{"image_size": 48, "translate": 0.06, "tokenizer": "char", "encoder_activation": "mish", "encoder_kernel_size": 3, "encoder_avg_pool_shortcut": true, "encoder_widths": [128, 224, 384, 672], "text_encoder_norm_position": "res_post", "text_encoder_mlp_ratio": 2, "residual_init": "zero_last", "lr": 0.0016, "eps": 1e-08, "adamw_lr_other_params": 0.0022, "warmup_steps": 1880, "adamw_weight_decay_other_params": 0.05}
Rows from block 6 of the image encoder of a small contrastive image-text model, named by matrix and row number. Rows with one number belong to one channel. Each number is 500 + 50 x the weight over its row's rms, rounded and kept within 0 to 999. All counts start at 0. Numbers have three digits each.
After each channel's rows are labels from the 100 images, of 14848, where the channel reaches its highest value: "responds to" is what is common among them. Only what is clearly more common there than usual is listed. The data: simulated fluorescence microscopy of cells. In brackets: how many of the 100.
# convs1: 3x3 conv (encoder.blocks.6.convs.1.weight, 96x96x3x3, each kernel summed), inputs 0-95
# convs2: expand pointwise conv (encoder.blocks.6.convs.2.weight, 384x96x1x1, transposed), outputs 0-127

convs1.58:570464483436539483516506552519490560447448441471546464415481494442493453514455449390440593450491479468406521523480514547608508497497543464542502422514374478527474555451390449434500485511462438421460576462530536380503519496548493460518525462541566563466453441474582462398474530481504482524
convs2.58:495493497507465504558495496485487479479483487491491390487515481489491606492440493486492509488492542489547490497491486489493501496495492494502475477525481477536474605464475471502474437482471470473479480460569474471472472436473474516469474464399496470480480475413475476552474480480478463474504540477469448554520420454435471513518453524637491524505454618501474475540542487417515494524495
responds to: cells: three to five (53)

convs1.37:553493548476517477533536589494530562486499537524497489580504524577539501507539586512601497525559595506568555432429505462385502484463511459426488488549546614543573528549542548512533567565564531541528530543546582490543501525567460432540499551529450513507540613540461507577539581543599527547
convs2.37:467478474482419481446464447475474473441484487486477363485586461526469558479433474447478512483471463471554495465458458459471478486481452466589579489531552500460500370474482500516495584503473484497501494493441499487497496598498502527489562494584534479504505490290504506505509491520518481501492384490501580402471391490614488452491397468359271584471475549456473433469483439496470515498585
responds to: few cells (100); cells: one or two (100)

convs1.56:488417434482514463487526474479504546469458439421524480483446481510456470567425467473482412444562489373514486498399464479496427359450468505475381437534454523485502484429436450461427420525469478532502477470432490457451476513561453448557509486424498565385446527448462484463454520435484460455
convs2.56:452470452476520468393460488470472482494496464470458641459464462514471563471578479496462514504468368471598466438464458460468472485463481476557517473506490497470487434463478477403488505502491487486490480466480473485484503631504491572471482476540510484474487477601493494559491478498483484487491618487474538469488357509450518477483545517334515487488509451499534531481487492466497489486513
responds to: crowded (61); cells: ten or more (61)

convs1.9:496402464450647542575488545448513596573484471439493556499446560519421484496443430513453435455504569412483463513433450470504391450507572500558463442483487483501506456477501427466503453466539473591529446396543498478485524512515524500518563543517539585393456462479527487415461495523556486561
convs2.9:519514512481445510413503518510514513514499496517511404537492504492516546511537515500505561495514504507561518509518503499515514525508524497509519512483519531530523516495522511572527478540512490499528527499581520517519506642530532627507525490411513518505508529486521523553528528518517527525531602510451680520576411481428512534557492550373476556548483530544491424488601549432536515562513
responds to: few cells (100); cells: one or two (100)

convs1.68:516483466476524446487551582460441472437499460512573523430501571568551460605494509498512545499598612480519576520558541501446574515465500468449517467561525555562597534500544528494566547573554505489482538505560532451553525591546511491578477620509485572513558539602523529490548536525626497478
convs2.68:506510482492473498450492502508504518499515492513505453507473499535503516507501499525504521517499536496663508495506493493502492506511505513531553476492512480490483537482480487597478449477486481472479482478560488475489461547478476553484470485398496480487479470432481485615473470473490491477473555480483663519460382502476490547467531469298381670450485555480483433493475485494489486464514
responds to: few cells (100); cells: one or two (100)

convs1.42:545450435480384376400550608429484426417461457522514469445489564467568517539452432489464544488548442465501499563549494507494488539536470476465548497538524526554593575522498507489569546528560481542466526485544624493447540563529560493569476449461451531504528496605574529494513531477536453422
convs2.42:506514506504460498432512509499508502512513504519510437533507503525511497507474501500502533517510493510478502514516496524513508502502513526488534470469465462496445505463457450584442461437449452438443461461520453472444460398440444572416477458373514426453440436444453447623446441453475448445499457478492592606473369474480373581481529492422450588489461485483447405507495464454496493518430
responds to: few cells (99); cells: one or two (99)

convs1.88:556469493439497493494508536554439503410571431548544552439529514529536487505486574458582547509523488547544543482558442417495491583534590398477575441588477587522523586512474532516502550589497498469485504563506524409498438512543575484509563444631539487493558560558506515440464594534460537460
convs2.88:489484495504520504511488475485493499490506485490491545496521488500495494492489495500498500488493462487398495501488481479493497525486504507523532508553526509577518482500517508419513483504506496504516494499430514518518510496511513573512527492625416517515524508664515520441511523519521511514519457534538457420518620541485601421506481511562808414551525460537544608498525524580536540512570
responds to: few cells (100); cells: one or two (100)

convs1.12:449456498453592520612462441489495577540457485417470504472422485514491497507514460499419405461491582439466492552403518521589483401435449536440386523477467462454457484499495499474424447486484484531559451466456490510564559463516486529482515531591601538464438480404495469420469509473445474592
convs2.12:480497482498454505421477480498490509484483457495486455494523494509487455490512498525478592504484569488578487483499474488503476482495491494464529475524460467510490596483478495643479467479477493482484487487613494471488492568472480604497498488436499491491498486353476481584473487486489499482415541426468519471454481439398581423424472438415393456484514483439538478433452500475389409411542
responds to: cells: three to five (70)

convs1.80:504476443395462467466469588519451466552548541560556549555550563486519513548529595506567570516531618487505508510513418486553454494474666480585496526535512584543537545492575495525557561547590503512533579490516503482528582503530490524563517550482551500432508511552538572471526544531559543595
convs2.80:492486481545524512570489477487490492494486452488477430462535484509491539492417516465488506511478489504404491495482490480494491501501491456467476488571477470399484437500481489480487630473473515500478488490403480500509476447485477515498469484616487483500493477584487486553473510480486494478557538573549466357505613548596606399531428513558569404494486508556501583475501524532572556525528
responds to: few cells (58); cells: one or two (58)

convs1.18:411469495446572517578495456486524610495415522485437504459442546473413441522484450523467443501494453398473494546506498558559461385520512542571447480484477471485491458532480502477512414472528515520558503517531430508488551490495592557513655575485559541439457454347464499474448470498522527544
convs2.18:497490467512565479532503483487495486497487469491498517497451487484494448489659486496503500497497597490567491486491502498495495490483499495370363472547440466448470645455470465593473461462474464470469465466427473486472466528469466480474461463435577469467465473526468472551472471463475488464502451510521404484519524507532476439499585494529408460499511575504512530507488506526476499495377
responds to: cells: three to five (76)

convs1.28:446485536577520518558391534488523520576478565425435504523485499567534564411555454550437466530433446508500506543490554492537538497542407556490487560415517422428469455544480513536419441391509536536530462475500438572541522508390423535393516446537554488539521460449492471495558435528441552542
convs2.28:486488464505493495449481513483491471484494501490487382477500480495491618491494492485491480517493529495670483476491491487493501484485501516534567493507492505525482565482496485504487450508494508488507475488407477479489492476493489495460498493420514492494467480472488487502489481488482462486513478505518740505505556496497557508487521497525423588516528495473462632493484484551463506506460
responds to: few cells (100); cells: one or two (100)

convs1.38:559472455529536472519533509550524631425519418491473515491530488455434412582441498492532497452565509467594570480484556557483516412553549564553471427542455531480508527409540461455562539585419462476536467505520549404483424514561415429525602528528533551578503519559511434528484542464533477483
convs2.38:504507504514491487508496486496491502480477500503498577493614500533491471492452498496498461515493409499456492497503502515499495484507485510545507512419501501586508496535503518311503556487509527511499508518428511512496518459502505432517522526526506504514517506614506500465497498507502503505562499543536505476555542522531456467559413557642611503548505475558526518484567531513548551569550
responds to: crowded (89); cells: ten or more (89)

convs1.25:476495577507513539508458491430483579581446574433482528472426549538477541446503399541344423476448465499513460522473569422474533490485414463398483557439496436502518461540454515509476407448474549506560450510529432541526528476419490514423611470490548448465465462449507437466467447476446502558
convs2.25:513521523509462519432514524524521522517518545518516563522489524518520424520649510528515477510525424511502518523518518517517524507515510506511486529406556537596538586564537546495532574531545550514528542561422542524538547415537542402528556566535438520535530527566537524510542537544527526533474434472549369563478538473658490519484596493554544424477507403461523520436481488559463482473533
responds to: cells: three to five (69)

convs1.49:456471474464520459537530484532519551480491411518482498577452508561527490521448545429558541429472402462485391505480463542448467513485559524441510445492448517536492489468469422423422381514460434453481538481489437442422441417512519402481464385496477461396473531419538503474400533436481430507
convs2.49:487502488498592477614486504493488508500487469486502479484652501524488437488490495493493478518492471497427484506496482505497481474496485510471496471456474471535476476502477483309464544471475492467468481497526470485451479473468469447474514492528476482478461463538474466477463466481482474475476447458414423453517455487428629345509459481584670446503482492477447531465500477438515438509472
responds to: cells: six to nine (50)

convs1.4:547443522470460407446552499424474478552427530433530514534489561436503449548532558475559552509559525445537516571447451548519474502491519434568519490539490578536523510551570538484570542521626505490438587501534548531538566510553511528636483615544507559540521548514581614514507504530574451519
convs2.4:492510501473469505404494476501491490459468476502490537479510479524494439484461516507480442514491522493441499476492506480505502501497485463479408534350489476554522589536501530530502450517496467519515516514578529529503491515490487529530525526337402542538517507449503498452494513492457517507478605475526527502504486467345292643461514486467462646503505531485488480558492494428456479460549
responds to: ring around the nucleus (32)

convs1.23:362479493535485502477532409498518568613471572498470595503479477467394540535559507557502466564496579502558502437463429457540460525453549445490494579512492520489469483512565519565459507457540520574611473554484507575583603466560584529499517514606549500523480473445446546534482489512515575547
convs2.23:488484490525654490565507494495495492507480505483489505503475502453494440504533485478492550462496558469552505506488497464481498480487490502442337500611481507417497587487498496472497527510501465488480511487430496498499493530500497548493500499492535483492495494457490492527504495482487492495493460496470462513465517473481485533489548480433503446486469438489452472522496483482481510498479
responds to: cells: three to five (82)

convs1.0:471382422370485500494552434429473507555499525458499532516504548563527493502459430510447456440502594475447513493447433465537452411479500427547462484479440501471460508521446467471492532451487484506579491467481564496516564485551490542608558599476508642378451450511424529450518499501473491577
convs2.0:517511505500514496456525481510515523518505500516513647517499512510513358512496503497512532506509470503521519504518521511513512509502508507500427495410516518419499548484505496583507463509505510501499503493559492492501512547524511495489491489475593492498504509382511505427506499512515499511563458547535589514562391542406445609564516571421426564526573509560529444503576549531529563570447
responds to: crowded (73); cells: ten or more (73)

convs1.61:520498510568474488467506516516517429440535502557494485475564525542549527569477531492532529532544583556545560465452484485496505526467509481450469511543532550549534538519615500511568561552630507513489540532568562513568508580539628507550386545521451592629548547534525560539549547522619536455
convs2.61:519516497485465514512505514516506509494491522512505604499518503498506572507469499516509482511505492492436517504510507512506509512518503480534533499414481500532505477521496509491500515482498509514508505517552511494523487433495503448509511517555434498508507497483496499346501510496485497498523520543543463441502663548506625433521462513571547372525500442525522563467519522542543528532601
responds to: crowded (100); cells: ten or more (100)

convs1.8:512500538484519562512500570415514491474500529449460572446483492528519531536538498525485560559512573476475613439478485438483512506494495489532475536501539511540495575544452544560492595521523515605530596560546601561586576619495572529585523530533522619527539509594568565522550513554529590525
convs2.8:518491513505532486529503494491489473503495520498486593503577479475490624487543476494495433470494443483449504502488494496496497513494492503528453456434501469582453564462455463418464576466450450480462455471443448452475460452462457387471426468516378447457465466518464468420471459462445469460467507461433529409485553481557486531503435492468549420459481482456443587601529459508484477486459
responds to: crowded (72); cells: ten or more (72)

convs1.16:447470468477622532612498415452513572561472538467443567470505471564470529474540415521463447494486581509461512426437439553448407417410499448514389537469478461461487459522492530499422479445471517514560512516412473536568575474471503554462473550454531587409467476472470456481475467512493497595
convs2.16:495498486490540512483498515495500484490498515500500473492484504472502381500582495506503518494494553505530506499502497497493483502504511485461423458662478463481464612469466460634465455481469488474469466484526461458474495564468477555475450478541514476460468474383471471535468489465478472466474500461448437556503657482328538496482542500642350450476474512491505419481536495428472461470429
responds to: cells: three to five (61)

convs1.85:563409516442504456524503536497461470504539451555550514506554563586571415526437611468587525492579544419476493516518468503521469502503660487548487457579443592524522598436499426504514560543510464462523498411448573437546469515474493482527456477490549539471454520570581545454509594497513496489
convs2.85:501508546486459511505543525507503507550495515513506520510491523520510488512426496529526469490508471505497494521497508502508533487503496504607584542493577535419531461545550530479526594531540501514543517543526517516541545564540544412521554537560459510536532529534539541422522528537530526531509467539533601493481466522491498483502497496415617575563545432505568561622461485562482527514520
responds to: crowded (97); cells: ten or more (97)

convs1.46:492470509480354430456532513458404461503413507468508476485381554441556448569504510470486514489568498524490459492473462633551471500439544528474443557548458529591563529455547422477537437538570500508484532543513490528509599546545510517563500522542518524494359482401544503488470520439486449434
convs2.46:498504525496442515476511506510507485517496537505505500510365499493506590507518516505501478480507544532529511503504514502509518510504508504535527468457477479609472532471473472581474458485477474490479477478548475472494474476474469468472456478410444477471479469493473471511492480462462476467497516498502548579475493461413399550484513507594498606484523518491530499544496506499433504462527
responds to: cells: three to five (59)

convs1.91:601511511461565486528535633529504492506542446500634479496569524550510530572501506462467547466587421495491532466455452471405481493453458485415494448580516539534504554539398545464526489610445477463444523493495521434459474460540455409487541413490472462438544549570577484461511603481467511480
convs2.91:502497518504535506448510505515517502508525505498511388524428519466516481518599514507520529489521614510536514503504521504513513512496510495483599507479504505410500608481514490654505369496517515494500506496616501490484516550513509444503478492349498515484502512342506506451523491514499504509521496536536574572487491532426588545524621508460511531523554574513524531600485512549475540500378
responds to: crowded (100); cells: ten or more (100)

convs1.20:457467481408552470575473369448511595600439517461480515498429499483496516488537455514420455483473550486498449516457516532499489442438447483426452493484471478482433470542457513480472434454465508494610432493463488507514484396456437500467517458528550472367454421418455503417446504488394493590
convs2.20:518512504506431502498499509507504509500494501514506533509565504521505290502551506498505481514503487494424503503507504516510509510509502513495545504494515491475496504507492498590489465494491498492494494504605496499495480504489487480493496498546492498500494489314494489416487486490491490490494468493500618449493518494494632509474511476431268498496476452475486574457458481516493498482543
responds to: cells: six to nine (70)

convs1.39:551537506464420478460559466470453480499528552570543476531586494506542558530518581543568544503557553547555554470522475391468490478426468480502520529512531577525552593588517574545550623515539565533494573573560601496542498452519523520529434566495492491513544563620567557556511565546482543529
convs2.39:551535489464441470403499560542548550542525521517542485524469563496540562528416558531532527550532431531619519547533518559526495514537540502593532524526534528382484440471502481555486445546481535491490537478490482512524548528514502589484564486522634504504474494501508491552496495486531451490511557502547625539557381473562498460524441513375448553489482377530492472499527503502506524503455
responds to: few cells (86); cells: one or two (86); long thin cells (41)

convs1.93:496422441409425464393471410462523538437463533475453522415486509572557501488490454461454463502495565537415547415492420365448437522488421433518501456507469523504443468553478518478489522485557498546429460555386472470490513563499566486541479521526483575419482444431482472427521504520464471406
convs2.93:511512507477527507427501523518516520511516486511515746511499522521514511519546525515505514534512402515384517498518506510502495516514517492465463509419498511558510368516508513403509572534518519504504524513437513506511518467517515450499490514691404502507505521670507508449513512509510505512493441492498540461503474483485554459502438507434619460485509435474522553589505498530471492487580
responds to: crowded (97); cells: ten or more (97)

convs1.21:437474541536549574516493494471500614631520572461433542460500457499457521438543438572465447537448488454472488452508496462532513510471522509572498578461535438451452408555505530557461494435499534559534469433469467589557523503498527588436639528533590453509460456500439482490538442560480539602
convs2.21:513502514521515500570513524508508508518526486505512412504459515475511471510531506516532532504509556491508512515509518512506507499519509507452356475562478473391485611495484483429489456494482472493492484481429490495479456524486478506509476480465548494485484490468487489573471467480477506485500533507483487497476535495470459499487502490527479491487488516502494463527480491476500513494456
responds to: cells: three to five (70)

convs1.67:541532521507481517490549536535531478427551479537487513488563497516480520575526575501590569544561517598585600465527484419455498509501513478491502515545522567548546538525571531509586551573593521499463579625605512488539528561553580501566536548504491557534588555551541496563539542532616533473
convs2.67:503493508493385503420505527500495484535506503490496501505483500477497462502606499511506432508496534505512494506502491500499502481491502534537546469473498479629467479494465469613468418465472478462467471486524466491483489500482480481476472476368474468463463468559468470480480480474477452470535539550535646640553465527506426627543634538484253536534518452542531578636517526545564547540486
responds to: crowded (98); cells: ten or more (98)

convs1.87:460446512502469500527502476476462568429564434607545529450484503539527435571486506498513588525583491443510556520526550463469552518524506493533536434600494556585566572494495578509611479571541510484522637529538529418470439509546386454465517417444509495479493482457617535485440551513510503555
convs2.87:501511530521435515505533500510499497482495532498507522508555504500500471509519494501500485485510472524470497526506532494505516493507498469563646524518488513613516374512522524435525567486536543521507530528455513511519515406516524516527492535526465512508522521514514516388524523515498536520469492500509546522517567585712615435474472466554477444562534498502516599549480517554519478500608
responds to: crowded (69); cells: ten or more (69)

convs1.83:518462502457529434497501534552533453462448400470536392539480529479470465555442589469599384448581419489542441467471488528456494473502510499478457425548433559452557487470511458428535440598460426392491453482480475401429466512557501453489503452475451555496460582511440458448470532446546449490
convs2.83:490496495509512486561503501494485499500497510494494381492537489488486437490543477513496520488493651487572494493488498494493495485501477508543541478517488478531475473478479476536480462472476478485485486472668467473473462362476470421475420482264505492474488474311473481489481470480476485477497587499485435603501530483462494530504469498593538516494481600500513479474482495486495499495608
responds to: cells: three to five (64)

convs1.50:462488498439511498514556488535557553506437487467437474502434444473425433521501467490502423459497482509531515449376410510385418359413520494414370460480471475489462431490484501460466427509470487497513473509516480464506508501556477430545501524413515536406483453451442502468509478446509439636
convs2.50:495488493489494476481472500493485488480471493479479373484486503500482551482444493489469516514483480494657485495490466501477473498503484472584549535703529499315513424525502525521505552505487520503509522502486526540491498585508508619490497522440577512522513503457506507565512505515502495511445489417363545585490349409504445629461459467425430633444477460444465456456449458374441414456525
responds to: few cells (79); cells: one or two (79)

convs1.78:477499513485553523508460389444470492482508534472462448364446439374472442479504388485412482527502515495389518565515531503542539535525452464494521496481526431432511480492499475502526559525521549511441471533524459494558523551538627536472545612594560521577527435532442419455544484564556547476
convs2.78:494507496490409514549517510510502512520507509498506508505562515495504547503391508508512505498506453511307499510506515502504502497502505499503525488478487490517503475506501503465498552488502497517500491495522499490487486383490487459512494499580501517501516496574490498433497491493485524502459451482522395508473611517543547395468398457616596418474480475462520580535496494541458456452533
responds to: cells: three to five (61)

convs1.64:510495515527464505478541537550516469448556514551512549517556485506518485554495572513592570524554582556564600451550506485459521527529503485526528506556539554550540553493577521519584580557596559560502611591568559524529506537570559526553481596472463574541583552564535561584518535524590513446
convs2.64:511508526503426526410513506504521504481500499516513648515392516475519416509476513511507549509512436496475515515516511529511521519508505471534511491453529491504482401473465481566476494498486494464472494503592486469492475548491501487484506488414509466476478492542495480486479460470485460476449570454419557574419457498471362538444569435370511565443462411426442490393427451490471478439513
responds to: crowded (90); cells: ten or more (90)

convs1.40:556502454499537453492534554540542463441536442481566475540551552525590482535455575492573482463528537587517525378521511446518523441541556472449495533537484564440508530439550442488435563546463506454413468550455568439427488450523456450522531432439418460422542627601476535532561558475514479449
convs2.40:513509500501465510546498519514509514493489507510502334501469506506508646504622510508504489512504563498527508513512503507508507514517512514498538452468474474525464400469467467634465439469471468465466468471562463468466467388462464418466450463424549472465464465365465461486457468465463461465484571476459457544520491502416493529484528500641388484476499511488502424622526486442496473487547
responds to: fragmented nuclei (33)